Rows from block 3 of a small image classifier, named by matrix and row number. Rows with one number belong to one neuron. Each number is 500 + 25 x the weight over its row's rms, rounded and kept within 0 to 999. All counts start at 0. Numbers have three digits each.
After each neuron's rows are labels from the 100 images, of 14976, where the neuron reaches its largest size: "responds to" is what is common among them. Only what is clearly more common there than usual is listed. The data: single printed letters, digits and signs in grey, bent and noisy.
# u: gMLP up (value half) (model.blocks.3.mixer.u.weight, 512x256), inputs 86-171
# v: gMLP up (gate half) (model.blocks.3.mixer.v.weight, 512x256), inputs 86-171
# out: gMLP down (model.blocks.3.mixer.out.weight, 256x512, transposed), outputs 86-171

u.237:522485457538490507520464505508435495511490509526506530508484459466486499494561489527499492533496449502507537509464456481501479507514493504526532443519497525519476506523446492514515542489528507452471479491480517511536493465541486531538533508509477495491523513
v.237:486518507502501521502514479490500497454491495510493487470483453503510516468523481500486543486505554484495519506511533483498529474503490500503544508452528515550532469524504491510521534493498470517514497535474490515420480526468534444512528496470520508515523483
out.237:517552481527487464493515516507466518537515463469513523472475511486537527538503495534494530493471560475505500460515516504524483482463463503496461535461533496487482504496553491499492514477505497502492553507455512506506520516477475487481443484499499508483477483
responds to: serif

u.424:515465504494501492529490502480516459419514437502450501571551505522497504512517539493505504476452481524517492515475505516473491506471496494510487503477487517498513491474453496550493451499497524520505558505506525460489459499518502490481489516474513494469528522
v.424:483498534539506472479480534461517496553468501468515521548535498493509471453486491496461486494484491507533478523473517481506504492487489462506533512501480512546499506551468546517470516540520463466462513503477499481458471467509527516488497506484558477491473510
out.424:533522512530475516517481483515533531544443523520531508504456505491474515505484472498480487540512494517481520467481476519498518481499470522497521525546490478499537523518506512485497492505466483515484472480538474499487529527542450521486530467525468418509495527
responds to: small letter

u.150:520514508538534461508487548484530499484496439483508504513469459477547490519449518484470497535468511498508481501505512480489468487490537506494515545519468514498496491463547466542465530476497464491483509500513509528511475478475501496499489519524507488498493501
v.150:506499478523528521509475505474473511544515468451526512480513504482512495504500520537550476479509549505462520488439513479503444525469499501495528510533522475490496517505495501466504538499465466466482493496516531519492502498484517497541536470497493485488506500
out.150:550479507492479551508499457496489484518484502469485482442490522524478519496466484518500506471544510472456544506518555492494493511496516499487507531553548493500496493483513506491502491511457478508500512512492543486490514532526515522522526491487470457543481515
responds to: bold

u.249:470475507470530519519481464499529535489480476486469521483494463510462474496452531475507486509555507506480503479484492465508495507495501454523510520467512517493500493482492469504569531496531520513537523470498519495444483493454540454501508534501496515480538551
v.249:536503542492522518471468470543495478492469449533481479485505450505498501515451520486492500528502479506492508521457509500505493461449460454504489450498475548477467526466513498511516545468553437477523551489481490496469454510502569512480493473484486493454481512
out.249:531460544518447498473471507542467460481481530527548491556544499483472491487490489505493513506474486557452510496518467491491491524508518508516510515512471519510503561502501528524488502510461479491460507507551492525507507453535538456514519491491495439509504564
responds to: bold

u.139:487481475541512484435522498509485470491503483503515477506516495512517520483516484515466500511470484520525470492503573521570443517520505472534499505504490493504516505502494463501482507456533482464502496517498520495523524481533479496497529536502555500480472496
v.139:475508508501513529522523467462512500491489525515487502475464473502501508534483541459530487510481513516479493480497506484482533492474514470494517493515501471560496510499492507487523502471443481536493512517503487521463523519509493545526464509511517554483510447
out.139:526519515515507545453492440540507480486506501492472500505491468520513490527536520502473514475500531536447465503507483512506483495490471481513483480524490496481505541522484478465494479490480495453500519513496488468490514488457508475503508476477518509489508480
responds to: serif

u.123:464491502507482456483497537517484504523487508522457502496466454459504535493526490543533530505471447496529481493499501518508487507488451483514507523511463519518500536524509475494504490498466504481522530518506491537527543524488508493501472493517505505495524551
v.123:507492528492531506558512518450504536484514492484483496487496514525512494502497476498507493502485452467516521476491524493486458487522481507508474469508509483493501507512533517496505489455473525465489511502526477476457495475493539532495509517524523538517537494
out.123:471503517466533522478471530521458484499494522491511530497465480538512505465497566524464525530513492540495499509517512499450474504491539490461520471451487511463471507479514513504545529508484518475470458505504569465473487486485487547484477501494481534515525474
responds to: dark on light; serif

u.73:494519438508463505514512495489508517496515495481488499513453501509478542512523538517505501509538538486486488550487528504462480489494519551506513507536477470523481522486502435504492526480540475533518542534522581477513521495524517481503483519513570480476482552
v.73:515482477543473520514500497446485490478426512449486524491525495489513487517541513523525450493501509542513540517450468474507540480491443504517498453485451514518482439506498583453502483485490505532505485482496479528521484534445502502485495495494475500494493504
out.73:505451541492533484490526468507476509474500500530553522441504521471513458521529454477527498498483471531500529472534464457535494499484520480509513501441468524456488515511543509461493499466486519477510449496456448525501490512454494498498521469522499538557521467
responds to: dark on light

u.278:493488504531535491480521504488478490489512478530492478516535532481484471491463508495522484492494500487563525489488493539490510493481512523518509521554462496508576501489481471513476501436484480524524453518542499479472474485481533507545499543498503485478532503
v.278:532548502497526519478496501435483488528498486469496514489507520468484547467517501505503489494494523509512491505528520482507489481481524510472525483500528477483521477514504487552480507439437468493511489460508535498497476487520496521483463462434491501464470522
out.278:538495484490509539510476508502517495468504524508516506521473470488532483502508495498525503439543520502471473494495494478535455516517474474519491513469482517497452541517524504438579468493534509491437477488507482487518520495515522478475462477508475508546517463
responds to: bold

u.299:482448472469507502519484509436479510503474468481509490531518489500482473517486507523495466554484549501534500503501493479463469489465516481500459485491544510495518517511514509474549527440517463492500491492497511522486482470508508503483480508489512487491512522
v.299:508529472551537488545541508482463468495511460448522502504501531492494549506506460497502494499497536527519548497421536490504464489522526535474497498537516512490476494513509532486457473506495507550481502519525491508524502470486519462434501493492462553476509508
out.299:518533488507504511521504470481506512511504520537497501494499517496501518501519495475477528493545463510465509486531468514523524492520485523475547470476467505504477528468435524534466485502466484507478528538515520473527538520489478531514514461512480548550448494
responds to: dark on light

u.174:500490503481461448472494526535530535487519505478500500524458481461508514465519490471525493491510467504508494455509503503522502526525518484497534496482488511475494528515513494516487442466494464512516508492531498480502522483501494514468551492496479455511521509
v.174:492473509517527444498503539519525495485517488459512467480514490513531515486488519516470515489554499471506467492500474500499469482513511458540543493483499487527509527512504490509546474502501503514496509510537519538508475507510513443483530450529493490464528506
out.174:516514483541477546486511459504472499483533466477449532502542517518474516499507541521492483469539479491519475483474444532472467505472476491530503504482533526469496533517499496508496493535528486484507534523514481521510467544508516498513527481524517504493478489
responds to: dark on light

u.202:536476502458479505489461484499492514484503490516483495489534557494525538519526538500491523482485495510496542492509516488494455538516462545526486507520468516487519472506459485521477496508498486476534524480519455506488509523499465497432497489519465530499482479
v.202:543522493507456503524478474512478476463473493530465480519552476521470478458525499521500494490497463491509538470500500486489496495503471522484548484494487454513526493487528495502496540513530489493506523499556480507468494495498512508522489492463479491509505493
out.202:503481499494512469488532483471493521442485457441542516480514464491479466473535498548529519522517538476477507537499494513497483497466530445527479541495462461529503542504464467497490488532508503538536454520457508491501521534524520522507476505497515507525497467
responds to: serif

u.51:511494464528499515479509537508445494501494461507546497479471500493478504502519497486551517463454531508540502524504507551521469462479505513500507532541472477511546515513500514526489472462469502490483475494502499499465496467504500480502443487521495500478497487
v.51:476504464487563551495510509503449517506475514514468505489485494478452527454539515506507543518469496500543500528481531510511487533574518510524521480535517518478512468477500497478468457470491456500472472492482508483501457499486532527499515474443499462518492510
out.51:562515549493513517480474509510507502462451492512486465529521467467539445501508428522509470438506525476487474469495461478519492506504484496497500513486485493496472521505490465466549495526533490478492481536495467507524538515498489506469508513489489517506514494
responds to: bold

u.108:492502521448493520525539536517510482466498527461500519525495530524552459466531501510465435506517475521522520542526483531532463493470528495512511521465547496496499527524522532468509456530489513477551519508475551485484518523479477518545500462455516517482482519
v.108:530513494497512521503516515515538511491521477476488512498485462493489551492498525491492499518509497489489552477493502475528495485530516561468509486502480477552500518534502505481498481483520530479489519481480502496469500485503489511519509498509462490497488461
out.108:508493472545496498496486447513475520513505474523513487478524507506498507491481509470507584499507470462458456464531495481481500497518488491508507502497471501529485480471473532480525510497529497514460471507502492501518521470523532524491506481518539507552513484
responds to: bold

u.309:457424496546500545479483489507515478532503496511505499500505523480492522499490536475450510441499522501500511492490504486538499485495514521467538556494527527503454472501502513507488501468508517509493490481506524476465463501514505553508518473511485498508448501
v.309:517482526477494496538495458502487485523461503507517532490531547538458472537525493495521499523493527506479500538496483537488472505494528524491513498475480502537479492511527482488503536513497560491536499496490474511520479528517524526489500473543502515526517525
out.309:479495504490463500463511479469506441500489537496518502533556468489461435502505513473556462449512532536441520483509490505484537454517515489499493510489496521464539504526486495511463479532472508502518480497488502470475499505508486499484526468515486507519497488
responds to: serif; capital

u.87:514464475529472489508474532481482487494513479505494437455487512512519486533538508508524514492504518481526462510502450520477517472519493532493514532503484485503542529478519502528500471501536496464493504522487536509487506523521471529497458491483482508478531458
v.87:503522443524547553500511509508502485521516489511545507487524497496534523509494497469486526509548535506454434528482517508480451518496467522498492521521446509505483486517480526507532505501496488502513452476531497519497529430510497462491513507485503543466520496
out.87:520546517516483471480450460541507544509516507477446490480496513498460467488472520476465492476503469475541536493498514517481463507511509532489449505507528501481452476530511516459486507509514473501525499525499498526503510469505495492497521505536524526529477498
responds to: dark on light

u.22:491492480461463491546496540477467544479496503468491492454514506468530528509479508505495521480523462527491509487499530486483532499559480517456533518548489495509499503505485463478502544458520483530474475481523549550461543506517520504532482515486488460473498511
v.22:504493501503515511526490504511552504490502471474537528540441497524505510532529489532555475499502502538520498497497532544470500522477504554459494464489519503498525526457492473501513495513496471520488528503490526455530486480518507531532529518524481508507470498
out.22:499535549521504482500505477502534495529479514513481501524510447496472481530474531527450467471467605502538468482451501479512477487445553503507495517482513528503520506493446496473469477484518477481477531492496436470525503488518497521503514508529496514490489547
responds to: bold

u.271:488522500488492495527463521505504500514468466535494483514566476513483497472500500474452496511529472471503490551556493440532519538481496473545482457498476502505489506488463496484539554509490517525516445520497526508515509510499468525505524477535506516492491457
v.271:501466534514495506502486473509469509482546547483517517540442480466478487499496492510481494499527566485515521523476568513486472509488500506461492536505513507454503518497526520538485474525497478476513547466512520485486470514471514496525547520436559499524504499
out.271:529468503492540495489512498496484508495490526457535520522477509510501483454439472508525514494497474521521522476457488535517482480521586522485486511484477470430515556509505506503487501517500479520502533488484471517459509461416539525513466522450482469494506506
responds to: serif

u.440:508486509510473505499460520478512509473534476490506527450471507509478529500502531458515534506492503478508528515515485512458441496478527510498501499563516523528497468497493539487501528547535458488453479513494467530555509491496523476490477494508500480516508474
v.440:498504472506514550518490494485523500486537536491442502521479526511495542483517459511484493532473497497495524518495501501502532467493489541523549487490462494480503471495533558481494466496477504490489527464460441482518512514521522507453495493470491548474481473
out.440:476504438517493484521514485475486507514473510492474491542500486484524483467468480495502494465494505525444459514469486495491522471516510498528476520475515499459448503536473486458499492447448508559540500524484521502473522475539447539534502507499521512495529486
responds to: dark on light

u.362:520482485485503511469517510500492480507473480519492486521471497526499499469525472507490546452513496502521502471505513536484528516504453516520475566495543520502498479511442540526503532515518535486498487504472479527545512494499517490511527502505499530488473481
v.362:534483506493506498519468497464481468551490533453486528525482498522512466458474507489481497463515518510489503441499497525512498484530482541533542497550477479495514554488508525492502473463520498444485515513481489499498521499542482549507486518506514499500551528
out.362:505472510509466529504522473469533486454462492471471472494489476542512510506508522499526509479499466473483499463522523523523507531533515480468521504553475525478483496451491472512513467496496474557474496534496494517470477540501513524537501556529536528469519502
responds to: small letter

u.12:504510464452475508527473490526486485508487516448507485490485516502479505472490453503516523549520489474495494493512480521527496514520515530513483472487436495458479468471507497507500541493506475505508513513508423515508492475514524516523499507506511490463459481
v.12:516499459486491530508501503498505477482524476491466502508438516519469567461552495513530476506507495497512517514500547508463487494462523557471511447519498509508499502503504484485526499449468520554456488472522464484504491470506557487462517486490501508461455484
out.12:489515513547505496472547531467534516457495466531526484491515495493479492544554525503497484461502515516521477501493532505506481479469504465520525531523532460509517520535484533497494498508517530500500498483500526512486478503491486463463498501498491513527555513
responds to: bold; capital

u.210:516486497529513496494541473505498492499484489463493473484450459541512504553506487510523550501502521495469446460535504536486474510504511468481515498501482461501445536498452463521519511488559518467487473498511523477460489523502482498493516499486480478484487513
v.210:543480500484483446480526498520511518460455492516481500488506505493518505467484494519488484472510509483512474453509520511478506501481534495543482497507496508507523493487512481476540467514491538511509494468510501461454493485492512522509526491509473547544492491
out.210:532478514533507522517498486485541508499451464484512547472500555487505508483517501515479485497497460457539509522487476536502452513456486470538508502464520496487534486518503487456505527500423545552502482515490522480480499507497539462530487507449496517543473524
responds to: dark on light